Rows from block 4 of the text encoder, named by matrix and row number. Rows with one number belong to one neuron. Each number is 128 + 24 x the weight over its row's rms, rounded and kept within 0 to 255. All counts start at 0. Numbers have three digits each. After the name is the row's rms in percent of the matrix's.
# fc1: MLP up (text_encoder.blocks.4.mlp.fc1.weight, 512x256), inputs 0-127
# fc2: MLP down (text_encoder.blocks.4.mlp.fc2.weight, 256x512, transposed), outputs 0-127
fc1.53 096:123149120109120106127149097162137115154108110171152127155124140152148091123092120146092166113121128144115122099139156174154097144128101149167160133119106141122125134102119141120091158111127126092111109161175125105139136124106109134136128077144137119076110122149149122111156106131118114137107156117107146145188108042155115140129132103131140121080109112149122118109109131137156102160102
fc2.53 092:119141153162143086107149137118112144136163120090092095137153147116136151129109153103126168076126102111120111132102165098110159143128131107132099118178129132157136112160175154116109133131145109145098182134118089106099123122116139153129165164111131105125111110130114084126118136101113170133161154140111129121125153096111076103113175146127118115171101134121134122106151115118119082127143
fc1.54 099:159090086089073108099167159099155136154134110136129158139127083122139147121087097138129103132087122133121133096161095086133115130133142118099100141126116112116159107132109116135089113149114154119118161120109148119100098107188184144122108098136122116144158120103095097130161090082148126062131131116080091116148168081125125113155122148163144125152155153130104187102116140147133115148155
fc2.54 101:120137171127149120167129144152134120140102095140121133108117146104126120075118135153173124120145184097117136137109097135121087107171140125144147139095127114157104136114128166109134121105110103140127153068119139162157159146102084068179141148136122130123119128136157131097111107197119113152093152098097147140140131120147147141070126087138071133122136132139148103132152128111162114127112
fc1.55 090:110136112138121136085133107151112065148193146155157144108164164112137129115121107152145142135160134122167167070154127092141101168133148116125118105099139142112136126129139109143163137118091135108108161151123126129128142070109121130133127099148114140124106091131167165145128125113116107116137111144052185124148104063123083131141127139144109179105133136121111144086181139128131085137137
fc2.55 095:142205137121152137147121118168138142105112104060163102122078119129105117126142102087136100138123110146142102134131118140161116108155121150080136156099134137129145098163168117110111136127094104119130110124131149124083110144138147100125130107125137132122091124132059095073129134101154160111098117100157142126107168170147106146123167100141144104154116168127138115145107103146105161120111
fc1.56 090:117108130135127138134124081087117132126113137155154138114107130101083145096104174145146113110161089143128089148162142117148144169107165138105152112168131107152100142200153126137106101147122144107118080114096120134156109142127139138138118106095143092136137157133145130137161109137164141128114118115102105160121139142126130091130117110093154168105119132143147128150163117149105160167075
fc2.56 092:109138158087120089148172136174111138131107145147164100152156141167110111126136178092121147095129168153104164095175111106138109174142118141169113139113116158121109100137082170114114126081137077138143133143139121117114138143149121119139153112146114140128128109116126128110097118120117137113132145126127171100116124133139161153161139132119106109121145108104133114119085102083120113129155
fc1.57 087:155134162162136129152161110107083145147171132102124148095137139170127102089117173123123152129126113124124096126126100165163116145126108132098118136133123148146104116114112170129127164114103123134125123067171107137174138163162144118143082127145103144121106144130118108124160111156158125085128102162142129136143166093111157143130132107123105139145148146175093151111080158135150111131157
fc2.57 089:152154131165122136114135108097164137108103120127120166115109183134124135155150138127076133146135097090125145176162077167151089091126112168166152103139123147143147120155135079125155071141158115164120099119085095107089167103145094118108160099122128129111119164118131133104115120094139131159155123110131120148132132171128130128091130130122131115131122153127133134116144093115128126102152
fc1.58 106:167139140153106131156111140118125109123162106094114137123115088135154113143111155135144121124091153084120098128105129123117106124095123110133127095108122100130154100141160057181095089136135091109114106106095118152103115165111163146116127111141098089180086162156184128093130040156166119110110113121135118141172137106167103149120112111105093155155173133122119131132164100116090148111147
fc2.58 094:133128118050199115084136150106144122144108152131128118159141152124074116104120112110127149151147133139162110116105131066141148103142154138142100136160181171122115161117113151086115155128150150119107116127146111135074100139162140149128137124106109135115143139148121170108136154148111126149139110162141097145124123157113126109106145148127148117106162136127165208124145122102111085102139
fc1.59 109:147115151134127141139081109155137120090121100095139152141134104152129129155119072176129125114124136123127112113139116111118123095128155135116154120154148135121098071147103146156101083131134162113109145071134138148127153141130116122134140133096136123127108109167093103099125164102118159112079140151103120142113130151118089099128126171131127133138088135097113137087088144154146123115120
fc2.59 098:144122115081108137119120144074142089113109134170137162110123108130107120168172129137122103146143143161106141097148157116090145157125078165137143145099110150097146174100149150127120141150115122112162106148135114119090113110117132085119174105134077137136114093112167144130116127162132172110138171125143153075140155121131122124113128152117138068108127160139099110123170110112132116129102
fc1.60 091:125154147099119158176109112152127128145122181130130095107128145108143124156132125175130125113109136147120127096138136168145142119115123156114162130157162074125156150121109112126150138161098156146104103149146142122118113106084135119108118145139098176184109134085121143107148132123114121154084139132128119098171173094139102128116092145116133094161078138128137125082173147145159048157144
fc2.60 107:115122138103150118124098110101129120092154161136123154123139106157096154103141113109177102136131143138135122167124124136119133119134170132106109144150124138111129122091158138110108095168149159149104170118093125149138127139154135085163084131145122117150107116084124147115135131119157111106144132155102089128150150135135167144152155093110128113112131087108169124101114097095116091094097
fc1.61 105:091100124136143145164149088130185099125124153136124116157136131122121129096155144103092158127153113136135128179177124148176126082107140098136106139097127150064131113125101133118151090139123136093115117144167110152119183102139141113110160119091136113136110097160132137089137187141143148122121136144128127111126144135112138083118115150097108135052142109137096127074105122145124121140162
fc2.61 093:109166102143114092107120142136155128148117109115099118103172147115113140127141103149128097128136132133123129149125131126122115118177134115111177106144143164169111153104158158093125120164147088123191101163144139091131091124120100198169059193142168108144088093108110118097117108110137098148103150132125157158163104111090162088120142141124132170105122129096170148113117134117130112066143
fc1.62 103:111133145109140147120147152153096090135135147147119152144091142147139108137108099117134129108134126095139158154131163143147112106126154116093180133121128152114130129131158192153170137129107136119105129133100169148112114132116117135106130119106102106120119121115151162120151135142091160130130132132152115124180123130145116115117093119148170120123197163091114138091113100103172162087130
fc2.62 108:111153126145143166082147120082140144079105147158127111098115149132111172152174149144141149151138184113153129102130128144120132121148119153164117133127117098132105119149117156093107114120134101127144175154117153131122124117152100118137143156148124147110084142161111094128127128131144159143128103125113141154123110091152130109088160137134101078134125114154136107143125140123120177165135
fc1.63 095:172165160125131115122119120109145102106135107165157125150118176115178158152172134121139112129129150143109127120109139087132086171138146111142125138105137130129132096140114132153104120105124122148174096132122158150138125125129157138166108130120113142105110113107142165152111131159098144088083133140169126110182186123153116154096165084120099132132148138135170127099087159127111145109134
fc2.63 093:073105153112134107160161079107111129124126155114118113136101143114095040132082145114137135103134122154169171127118138162122134181136118143171146101160141111091145092103144122132138145154116140129114128134138097157134136115138138144120091139158106104155189109123148093124117138131127114096132165100121083159144085140129176105128072086153113164118132145102127156131156126148149128124118
fc1.64 110:134120161110066141124150109143109116150108158147148130125129130123148114146128156117193154167088132152144144136128126087118084160152113122105149181134133120147125130136129138092094106119150084134150112112118145110130150123112170173150151125147085158113122157125078149115107128111132190086151101082141114116103089141124134159154098102094168175138125153112133132109115150117155100130176
fc2.64 108:144138119114131121165132084198131102088131112132125154145109098163081145110164178133134143120159156139111134113131144139107117069117094155125132085148127150091096156130088154172114093074137163135089145138168117162109180108116136125166119122072123097110108119190121121137117147141119105128123160101140175112150136099136117145108123137087133085118094123158129148154099115100131130127092
fc1.65 095:099123086115107108133151107131119118146158148114151109090128135118089104089127121116126130131154109135118111171141146119120144132147120121152125090166145123132144152126113110117123135118131144126100095125114137129151123118123183149140116155145138116158129110101137133140147115178133079117129189134112099130115091117131149114111105131122099104116179153094155173135135125170140131163104
fc2.65 093:127153128190151136105130188116144154115154125169090103105165171124152125093121125133107154148117151115118115100141150136161146128167142116134133165097098140086124113141119128128127120161115141129119136128126118069115157082125094106132132140140129125124121105116160124145141132067154153122118094140141137104129100148132098138207090117151171159142114139132102109128150137124127127163088
fc1.66 098:115143114125070103167124147134139140132108145164110127137159202130099144158091202119156160159137154092134136169108172112122132140146139093181132104124152123166144103137098151104161106121121136116118109177122127142131128082133117143141154151143103115103107124131115156187114175128088141150134137086132105106123119146116143115116139151139136182103120129123105182124116165103130138136128
fc2.66 096:135098129115120142092113105146058137179102118109092145152111116130115110063136120123130105122120087166158108140139123120092122104122117158095115127149127090133096123125138132151083088106067113111106134097138151089101117171126132134138105058127136109151122107141118108070108107112132138129122101118157106135135111131151089101142095129125137133099106133130143136101159119141113117145157
fc1.67 097:183151102084148127147112158141127177159126114098122105124153105107109107099109100125161163122108152146119144134094148138098147123107098136144140092156123161126138142152129127092151137121099123150154157121132129114133149168141127103130130095140165132123114135097079078107125118133143111169135126116139126081122165147150120123091120144092148100133156114155159121144136118171119132113088
fc2.67 086:104170131135143151128147135109152124087108153167086146135149139160146160135113149098088116141117153093100112173155127125149130141148156134102144115092118103123120155159134101143139114142116158129115138134097142074130145118118116158095113136106103149142154163116155173148135137175152089151110159136138134148123102124068144102148094109112110101128127162105107166129103133127114135153133
fc1.68 117:103150153163079168145139153104079108163144170151175131138092122134120128136159121088146130130101103129131123123133157133115135131091115102115129114099094085097181171174133117082106139134072123123163145121092131107143131149117121142118121081116115153126102125180123112062093118097126135189076158138141113117125124102143128128132149145130149159145146123067125137106127107123153110087114
fc2.68 124:141123149179100099125120120145129122119182152118179134116124175125092120142117099171129107166147159121132110091129135154090110113109151106161121107160104158188114108144115140125125102149098131124148119085121120126184159099130097155148177123076131140111098139125144122126128150114097145143123103118095133098134125099155166176106123078127093096135146153089126087148156108120106144128108
fc1.69 109:148126153159155133099161157146112134107116124138070100135087145170108162112165134125138120116094151060168145100121145081107110113105140114147167128129138126140163118150116122132145119096103138169117127072133100146138086106108124130162145109151124184140160148131137126131152122098151157119094154110166121098125085092158119151064125119164102132147111148117145135110143140118088171145121
fc2.69 099:117150119141113108092139164162148129119177098141105135098139141112116140116111150096131099103136119139142145135149142150132121165164176134124101126149150120137120157149145123064142167130144142101142135133103123125118109180160139134091163140146112055101182093129139104063100107152151091104134129148116091164167117126110145123120155126082130142102128120120089160117161134130119128075088
fc1.70 090:185097131151125111136105143096128118147119103125141150153130075157130168141143130153119105135141119126095121128162093122118092174111163153107126096154139082110139168098129148122128160131115132106097138135087143121138143152099127165160122123145134139152097121098131148135150125110151110134158157100148143126175136080136111107136146101097129131125129146148089131167111149139106095129151
fc2.70 089:083112132153139193155168119131113144128131121105108078181141177117133136115099153132118113139116116138135118142110132117168129132123150134113128109099164137184137102141105108117128175179146129130103127129150120179160114099109139118095174095145117181137108114137142130122115095124146145119121147109134173163084168137161106107180107117153106103134118159137137124135137145090135109144119
fc1.71 108:124081123117159118120126137120088141168129181152150139162156091151118143118110131170176136152174146132137148129140110125148124175144111152138161108118136160150087124086134127154170121130139171130135100180111110164113159115127112122099121149132138147144132126119122128124156117111151059131110109171119178114136113130151153114122114075166109139144125103176123136143110181120155126129117
fc2.71 102:108112107154089116139091123182147133135158092145145097143144179123113137107082138131084137145134092154146159117164094171079154122099127151149082103138128150128131106140101089171119131141138121129120160117118139125149156115145132101122122127126159089113140134139100133158137116140102094171125152142141114146127113130145107102147082117141123128148147115120137117134164157175101107126139
fc1.72 105:136118131119116140111156144123085137130077108151140130158131131127126101119132123145112113123161089151112113073131137124170103147121122147084133119122169111102108148115150130116141124146143119079157131145092121132144076133135113127126138092125141164149145149167104154112103193174118110076078156112111118178142107142129113156169089126128157129100193135109123121161169111120157165132116
fc2.72 098:110092148107117102123104101103163140108147135091147152109151130137121170141115096110143109119118145092152124108139108098102170144135132161195082103166109172152126102151142109158110140143136130159113150146150145108114143079095158173096092136097154130097104081136112150135124097077113169083162117119174120126157111170151139136106137164103102154149113126134153131145098182160135140121148
fc1.73 102:106122127107122116106091130172102093085153148124101100156106169119132141098117189136132149147162130093111110120094135143114099108101120143106170110165137133100105131112150131125149148126109108139144106113094102157081129142091104139146134097121103156110118081168151147166154109137104123093137146167098109145093146137137145136158147122132133113155129126116164126155164136140154125104150
fc2.73 108:164139097129123141141116154136112110139147117137118181127149080124082086112131127138147154136121116151171122131118137139125115179128166102147113128082133125127107133118101123141103139137111146073118120138128137125136118139106141120166137130102102144132067106137110164169168160105134143098103121114115095133156137139116084145118164149082093135131180105109120139110156161140153137133159
fc1.74 088:124140164071082174140112140117151147118132143133152154134144131096098132122155160125116111121116119113149114094169124125143140127126131147114098154070099122110174100089137122152123134112133158171107126135071104135122124177106061123092114167129084146099143115087102128107072185125108146106126124133140123160130156118075172123158119094145093137115104139156146156103152106107124173150139
fc2.74 088:149153124143118105119141133119128114118148123128144081136102155156093109132144131105171096145114116112125085157108115114106077122093109176129141143165139121140127119161092111139164144128146111082147148087202172147104141122146147180137133117129140122143133129101137152112142108102119141135156174098124147108125069121132150138098130116104123155111123082090106134175103168182159130161116
fc1.75 085:139119121177123134106127086135103155174127098129115137124142138134124080096091097123148121117131114076120109160105140113108151116114139146141119090122149155104145176173141123161120086116110109128136116156094127158121116106152112128162135119106110103168054116166131094148158091135148121113126152111133093145130146107096127081119121119122120134147120084140071134123053127154134142131102
fc2.75 082:167133110112149115137114128104139059106141143113108161149120161113091158149146157164151183117116118157181107107138156133123079163166135137122113124145123100164072113126116158099096141140135153157103096116147117107120134176130139143091147096178125152103156147093074139118125144127129110107123126174142127088152120111145122148139138126117162172146116154091118109113134100117122104125118
fc1.76 102:124115153131094089087096109145144081193124087137112107189105126154132123147115132124130135097130139184112101084172142147092119133138133076123128209164108148113118101121100127107148158146095136142081101111126128149169103167094128110149114111131143155181108143192158120161122127106165134132115063104119157154127118128133148166117121126122119082126123137157143105117140157105126113158167
fc2.76 108:136107166119094152100131152106126122159144110113124108094184135099126109140090134110126152158118112125161148161144145164113150132131129106154111101136175138100067162106143123131108135150144142096124111123124128123126105119133137127143157124128154166121139073094124150149112109145094109125092182165131117154133122142117165151123145094104109137135157105147169134053159112128107134161127
fc1.77 093:151166153091137103085151090131124097111172128142093145119126120096103192153151090151145114134137146140108107113163101149128099126127178156139115127087153150146053107137156151128108166136133151125106137125123173141126102133139172163116124145131138118125118083132113125134147130147143151157147100145121155140124130155161160098104164115130157096148135140145143168115197123120157120100155
fc2.77 095:111176126134127123134113189129149101112126140150137118117074136150174136155146108154138131088160096170165151133121136132153128152118125146152101126141121134106137147115120139126167118127114080106153109147155147112116147092146112107139140138150145129115116127151127134142102134141070108113142139148126118141136144137103105182156136172119115141103109093170068131073067131125127157148135
fc1.78 091:106142104124142167120119110105120167153126159153144087129092121081073124136130149136135097099074176093093122102138098154167119114149141136144105112137133088139109123097163122122152119140138136126095141125131149137124165092151134160114120113114144099109131142110131145164138143129124118133148137082163101100092151091152125162142135101156124159148127121080142098120140126127126127128163
fc2.78 089:132142116175128133149122132165130137110113128124114115125161125108114194112115127153148134159125082119162126149096133103098114150084128129105133083123141134137152125149120122105067105145127116129198135126186134159153096149119113087090133132132134106124105152119115134101131113113146163121170103130137120151142125148162143105166154164103137085133147174148120149142121119115118128124127
fc1.79 088:137146145176086124079113131108147139173130154113137128127158110106110138131118109107098077138160128116127154087137133148140121167122160132121103103141132119077135134145143129140142144130097094166128100080177147175122130197136187153093106134133111168093143155125123114124089119131130153125105109170134140126148119119135147146133136156160114166102094130109136127162118115110139141110133
fc2.79 096:112100108122133158137118124110099110154165149152150117118124140137130145086119137095154145125117173093126118141154150132102139071111131159150119152146145112125125169093120121117101082191136138110128151048162161122142156105145094163103117163174163151091100149089125117130103162126107086113124135148134130116117113136126146130129113125153126139132092113147095109100147152131147150118179
fc1.80 101:124124117147149158147164111125086141113114150119165120103168123158111137149137049127127125113111132169118128091159148138139148100147120132116130119189134120150135129101073141141118112131129101100141137122131122161094127132102111138144117108144126128173122102104083151100130156137119159157139155131115114113158116128129140159153134123135141119093167124119158126154203126121125106131149
fc2.80 102:125120154112117139106076121092150145104126088171112092122118095114136139108098116117134125119136166120151119149168114121126107092164148141110121160134132143122112152149104092121143155126099151130105107116138143082093129130115153136117086140092115190100130158124140153142087131121129142117154125131137125157100117130104149091086124127129100130129114096140053066095090166115139097135097
fc1.81 096:148154158126132135149116109130143139127147094132136091111148160076098081145141139080128108156097145152092119138128082120164121136132148101089150101123132126150150069140102100148114100139153144098115125092067108170140131121122151082117114116137118106136098098159173121127155124141105135150112115121140107141138120153118118113146167137123123141092157143136135147095116147159130135130168
fc2.81 096:093141144149114177113141146105121132130147162120123144119133129173112168142122099110126116104174134138144044130132169103108142081085145086137130126141133145123140177161149123082126123124106148136117131093100158120095129107146125145093092135116142129139154161128134083135118171151145145170112182149160125118105160090097105155073089100143153106148137126100131077136177110104080148096124
fc1.82 108:134122159116126164114140092149173143086122128129083148146103122089157109130106135100126127188138108099110124146124102140116118144141090144114120091122148139140142119125117121150132109106117141141122153142101064172100125130132110159113168127159128119115129158149118145116110126129122096083147135143095143115142080135148137122139107166141143115090120126144090089139140127148120138090123
fc2.82 109:101116120117089129145175137105178094109138131096113129154157185116106115149108134105178116076098063162099148115142097100161141143115143129114131126185101134144169154160141132139083105138167115160153110175141105100106130125115137101139130133133105087126157127139096117121119158142148169130133111110107148124144164125119145107123133114097126115121186118101120159146162183113141132111135
fc1.83 102:136162117127123117100120096178129137126148161139098119121159112130125109130090145165156120114131137148146153130116121134133163147158100097123119141127145123084134167088116149144108101151139160099133136180154104127112084140101135136175146154100098133130149118111131170128093124135114094140164115125090109127091150113156129112126107156130088115101139106128125146111126108137097144139130
fc2.83 105:101082102088135119157130078164105159133135090148132126124120098154139146111146150142116141153098143128123117140105102155144086084123135105132108160131098089155141105129121107146173148153139112164146127120110146119167142176114135113141102139149192116140143133081148140081127136139109154146093156100136160153130109113091117144139108119116102053131116115109206089132129120138085139094161
fc1.84 103:171142151092120143139121113105072106125148166128131115123142151160107073139152101136136122128166148143155070118157101107096108116068123188152101088149106098087101148130121106130137120124096162106106150098128157136116172121158107122109159101104108099104112099135134159115119117107141131144133062108131143108173104157121123124128120119152117126089170156166121127150118102155180104122116
fc2.84 099:121111153126115127150166106124124117149182114100103085145099144134155129116116102128152147120099141116139144173111074163146085138141155130093139142165107172104164100109138131101130090153111095160155131158132109160145167121118152093159105126167151116117127166112147123140124153110155145139162137146118119153114121148166135125137120129118117126155159107142118162104098156113119069102182
fc1.85 100:109110076114124085124161116111130101136134137147122139110177180129140166139154135168118093126133119113153150152143129142107148128139131161132073097126137131128136109112115168144107116147128148169174140121120175111136115089082077145184160102126117106126128153120087102154074141102123161139141148074173145096137169111101127094103142106138129119143119091127081112144115134135130132130128
fc2.85 093:141167143174168150138094144140177095139113150139149137113139117138138074125139125135093155165132143144088097114144119116144112126161167161109146158145096145136126177149141142156160124114139100084131128134138124131116148141137136098086133160156136121090150111164117149151147114142099110140119113209102117146154100118141132151117094138127140140101176144118165115152119113097109164126163
fc1.86 103:121143100128093115130107171185111151149161142103148152092077135142161141106109082131157126098140131116175150148164168107125130105134114095168131135151104120082140105147145125152133095097134130139117152153115109100109148138122121079110141126142146162077125123132148096095137181142207128107119120122117132118137152132107133092124132145156112120115134143144159150142125081100172110148080
fc2.86 097:105125178108165127156161087076133125114077117119141125128106167133102122158145146106100124130092115125130122133113092103105098172121122098104127091063119127113113125116143122098158161140112131123096088135128135136113109113157151184126147128184168112150150131153112145139090132160150146169116110097137169125113137112117109145125112178156097083154138124148144108142159115115086148112155
fc1.87 104:142128122140096120093138082137124163170111120147186121165119162129099094155151129125115150129116144158121147135154172187110101135147101135130149106112151079138133183171121112108098121136078144120113138108120131112152121135093143154065159086138116155136127116136120131117131099115097149141097170123177146161077084094109132147145138137185146119142147145070097137159128178093108148111126
fc2.87 106:158100148144119125128118106131106129128144118125141122108095112183142185125077115131154108135146125124099119104149139105135127168076173135113109123144152140124138120133114125132171158114136113088083116140153128165113154119140128131104137156131106145090098099122164155082093118118126172108115118152077138105117167126118140156116149117147115092165133131087149095165153068148108112133118
fc1.88 086:112120138129170162139130113115106099104124130111126079153173113122129094105096112154131080113141163129106113132127103112125119160147072086153144127142141071125139162125129143110136106112152122157130136145112152068131186076094152158117110119172138156113189145099171111115125111126147112148133147112147142120147116134143162108122163129134159110170111107112128152123139125127139073108154
fc2.88 088:169150141147132153140146120106178110145115127115122131087182130097131183114138119104142104145147159112173125110133183171170130127156122136146148058098131143203103092120152134041098142137116144160159131102125123160137121120122127149120140149136063127146157129119181144148099138120112131126109130120149116122094157130158117151116165151103130138101180132132140073096160146118111124147140
fc1.89 095:128117159158132142123189167131136113179148113150143119092138136116118154117073156130115104127148121083119092180102113130164109122083104133131131108119135104095106151102125139127114122140113156107096123060106148135153137110121139144108141101176161116130116120185133165092111085140169122144096128104148087118152125147085087135127116150124108126131071121098096127120133093131139090124098
fc2.89 084:157149097099159125144120111155130133105085114113124104163082141120140118109127129091111138145134117126106127126111153106127063138139143109136150159101167128130130091117146097081152118126132125118103187125125113134090138162150151157137173160094157081139135137119172114190142131128122136097091111116168145155147111103123134150155136111128119111107126165156119132116070151117103134138139
fc1.90 107:126151116078135152118150098104095128097107150113148128121109178124107100174073122103139155135101118103092144164131124119099136130175136146172124142169140136090118142143163148054138162102097124152093078122099147078108105105120108115069152126129134136111084163115162156098150129129108144153095157126132176084132125138129138157141154122120126145136094104129127105137089138080154122179139
fc2.90 105:157128100148123177123167130164150113150167103156122155140150118135089098113125112122115136151151187136118117081115147154110138127098121166135129156103141108124125105105140162146098104168117145101127156120131152110139132119097173109121113114110124135159119131171121129131126086096132118142184115129173079094111110117128101148142114134137142135133118159122152126124137111158095110112112
fc1.91 114:174138112115151179116126130104103139101128089112111141099162122159150141118113147139117088167111124139097146133130108095129095110128099124148145146124139132171101086157103103137134105124139083117126097129062119107155118086176105143152077159142123149087083125110183097133117145135121150167092128137137113126088129113142114132116102108156123166123166137127109137120114131146112169104130
fc2.91 119:111138126127125109121127105129115154135119135096083137138160122161085113135131094102174124108168150134124165113088202182119146122138145118139119122122096149130133124110147156105105124124114100188097138159150102119147137119177196102135124076145163128131126136140157151096141122114170101122144111128173115148147113118155094109102103111149154141146111073143146148167100131091155095082111
fc1.92 084:156094164118132122116119161144129162123136121155156127135099144104146148190129131105139131115173117110122131113157141129087110141087140152115130120137129130118107148154140109149071084122147144105137162131154158132136135165099172094089090094101114151120112119151188091137119177123117110145136149123124127126100129098090140134098172128104116180131107134161139135158143092114128095106090
fc2.92 089:097137127079085139162163135120138114152138136136148176138123107166113116107154157189146106102148152134174138119121124114147130115122138147119146142136188158160165161161170132139121163143161123164104178150085130152128148102153084130143152106141122137107160165131096139114133125109120093102095128108166125135114120130141081107167100121114100118149131131166146153077099167151157158126134
fc1.93 093:083127112122105144095119098126160130146107122098110142085162147172127134165168105133147141136106117166125109105108089157148110120135091132106133142107108120133142119145149167138167085142119109136134093101139105120137164112100124135077092149124133146120106120103112121176126135112078110104155126117090118144105130127120160112134135134163076130132109153146118128144138183132141110135154
fc2.93 098:130136111138093121145094087148097129122134111154146075128084117083119145125106133129077129149116169109137147139094148120136145179107107124183102126173136138122151124131142110063149145131147144133129132144118132105110120160133120162165162153129147104121136111120158097101107158141192103125145146168154117132114115136114117141125153136079134139107101094129112117131156058145138122117145
fc1.94 087:141098124130144109169113138158099149126125158170112130164124116076148114146131154111183104145136127143140139162142119086131142145133089088119128103148122099129101135120131157141140152087099115162117125085120145092142130121111169135127089107130145140110128146112057159099137141135143141146177147173157121108163121112140151116098149129141151137118098095111121182149091084138133117122137
fc2.94 085:129119135171154138106110093111122096145137089106146138124143175120119133115154140192129158108127119144128118113137119121114131122098135152133114147129151172155132104150102142089109089144161153100133139118132115149100083127104116139146154101104108120145173135116172146146116139139139132199103136084109108125114118147146136131107110146078112132109147134152150124075202176095141145144113
fc1.95 084:105134129113097144154108157121116117132118159125151121087145166100142127127165125112126105087138137130125124133135126114113154134097084129080105156163164160158109111161113151155152157095150160119089146113132126110125096095115140146149182118158102102101101122123128065127139082122135120125125116140153136114151118116117138100080102130108141133117123086161107143113125107124152117106161
fc2.95 084:130131094207143133142130108156129158077113119138108109177135079138129131086121120149094123169131118150127140134131105113158100132122132117131160123095154136114135083122098137132129114137145095103188115121159143102134144147179099123123160108157141112170123169132135167179127113120085112134076147126075122124136168123135148122124171147129108099139132143150127136149089121151144134117110
fc1.96 100:138171158147111139123116097146142120129075110088155126146129127110137117113123101131157124178147173134160118087139153140117154100101117132123094130134118085141107098158106176094116152107115088164081100132118154167108137148124109125100138117137127169119165117134166105157117120102139150119182137172143140102115076143094140099125129149108117147120131091154105132106170121130157117148146
fc2.96 098:113122159124126116107130130162103117139117142162135144114066126172117114128138142141075145114101107152127141120167140144128109157089137136125168150113113108144168100120135148137140109070126112139163127133088144114141146170125136134117115114124130093125112151131086138154140143124115151153120131129109134135117138148115118084091160163148148101124140150127139106115116148096107129143111
fc1.97 106:087126174109108147108121151087138113124145144137094068138135106129115157133149147152146101135109106143127121093143175121158141082119104094125141123177132143138187095159115119169109105131122120114113128108147124164118139134116154121119084145166154151122110143131121123106163116135094114165137131125155133200163129170128110120147159143136107143118098106124133096115118177146119144081104
fc2.97 108:129101112142099136168111119156128146140162134121152097141156155147107099111105105129145101134150115134111100159101115171112169134144163144141138181118128099138150170159110136118160101098151143139080111084122103133192145138110121138139100139115165106170129153093126154110125112159150117107058088132130114103132153163101142130103108136166131131103123098078122177123143101106115157113106
fc1.98 095:097109123116169121089166094130086111087120155142128108138133096082138096134116141140088124157073150126147151129117127120114114121136140125112131119134109122162121112132114095178104146137149165122138093132126105165100142172120167130140149099192106119146092166102088145135132149161164148096117146109129130102194114090152105117140157098143165141144158153103147098126120112144119138131149
fc2.98 104:130109116128137148117132105156142155164111125111142087111130133154128114148157113141163124119139123113163107128115108188127132129149087111106136117104138148127156098154093111110145076097146149155197189150150164098128126083147110107134099147093155080137134145102127151113141120135081111170107136178138121146131134141163159132143145112168123121110134113128104121098114122134145101121163
fc1.99 093:159117137131106137110084156136144073123139104104094108142124135146117131127120113138113142115113163112100135128109114155118132132124128125141175140120154127148113116105113130165166084155146140124079110118128112130142079130072116137154159176161107095130151145103110097164122114090136121143110066089109136152116135133153156100106157123122142160131130076122127140116149105100126077137123
fc2.99 092:095119136096147147137154099100139141119135137159134147137169122096114125139111121137151113129095136139135133170163113109126126112139090106119148151152115120118145140103135103114125129107170117120119150134156097119161123131155112187118106113125109117112115135132144169151119139160111108130152121141166091186134099095161075139165119155154119123099098136175170064137162117134127148046146
fc1.100 097:151103131114091102132148139138118143121134141153096108145150100123159105144131168118128134142144129061091133134141166147194134129170093097126116133093129130080089109134104063123120094093125117124053138114181145150141153140123130174115116091166129114123148153109114150121110099123115145123116112147126093106120138111134125138124128147146125151146155148095149144152146107133101076120106
fc2.100 094:139117107155138122171130124115095134177119077159150173167106100136130093130111128159127116150107145151126158139135145150092145124075133133116108171087142151116109116134110074147113143137121135104101121143146122126138159139140129112137164114145127122133110159153144123164115141118120141139139071102103152153113140148149088157162112088107133098165162129087114114117098135156125124139156
fc1.101 092:126079135138138094107086109125163114154090144147174127140159153123123142155115095148116140123139122146126102125139112131115092151132122127130178163108151157148110156132070144096149181087134104124089122090105123116136110137130129164085112112128143134160146160092125155130108086094153150134102077144120159136156136106126097059115184174140115111117117132099144166137111123146151110143155
fc2.101 092:098130145145140136132154136157117122141112072150099142119109123110123097116108114073143112119096095138103138132145200148140160169122112133117107123129087126146108102116166127115132090145153120152115078192118151151119128111100130143111143169176143151137109089147098120180099142132114146099137094115148092126113155136130133187087122106107145149173139114136147105120173126121141169125089
fc1.102 101:148126106085175184110171076128136151142138107156132132163173130077108113177108118134125133111125130120145139135150151107116168123120139097174121107123119126136129119126142127094127161101155142118116112134147161116133123198155126103092131161111126136089112134113113151141141129145124138090142126118144096105111101122134134103096143112132107132110144121131145118112092151145133147147171
fc2.102 103:114146092135142120122116160167121140099130127095107105150155162086134145154140131151157128169166117109138123098100122118169099123131124153140101125118131131180142150110102123121152128097148122123165133132136088109158112097186141121176149170116130096194164135147122114133128118116090099111113143151106151143125152092141098113160138111139130123136140152126099102133142144129155097132125
fc1.103 099:107156127129169146137156135114110094142121120112100128114090158109150136138179168116153131092140110120103134149154122138128096103154167112123164136103109173131097129108173140118161147119124144129143105132140127146119109105059164102119151097195094161139141109104137152100140118101141144121059100105153146140117111154113138108149161121153181083133091130128112150104135159135083162123147
fc2.103 103:118104113156135133130116132107113141162120121139131114150122127106118104115081140132119171113169125136146135125123173125126112170126116101135081122133160123118153085113107152144121135158141143143143151185106121160088133123169160134094124142120205098180140146122123107138124175158122170134172111154109095141128127122085110109120104125124119150089145128121135128103143105113154151117161
fc1.104 113:120133112137106126141152159139131165159110128136125125117117114128151090138089095141130150139155146143132111157161152181170145156144110106095129137108107094103175134138017145157139101179141170186086128151117086143119150110092147121168122161105090157154124112111140094126129121152131147126135129125148113145168086181115161131111104131146126122133097142131122101105114091117108150119118
fc2.104 113:150111140126153127095114102196125076092149158124134170129134134112136147137117120116166102154136097136131108146102129173104126110123166123110155132124115129148063128099147122115112139080127117127120118134115101078156119092118117125140113128158153125122119127096115123119111106081156127139098155111126169164130115131137096115172141146135109172117148093120157108148150163115141101129115
fc1.105 097:109143118158160175155152135153105141124111094154091154135103128123105164142130149128109117138095099128097164137104151122120130135126147144113169098137089124172116111105116107155134098084139138107142105131172175151149144121107120118142127099165092117129097117202119156163094152144114120122113081180093118150107099133122135149166107097106107128124147128137151143076135132105128122112171
fc2.105 110:113138173095182102164171129133145153127091118146160144134135140098128120131110093143086148140158133089121137145107131123096166156105152131162127111132119153123110113109144129113120139138147135083094141145151123130127126173144128177150171093131110147148114124149097131137131131112123148108091122149122184113125146137175142145144167143104081128184161111144127088124153135099090135143131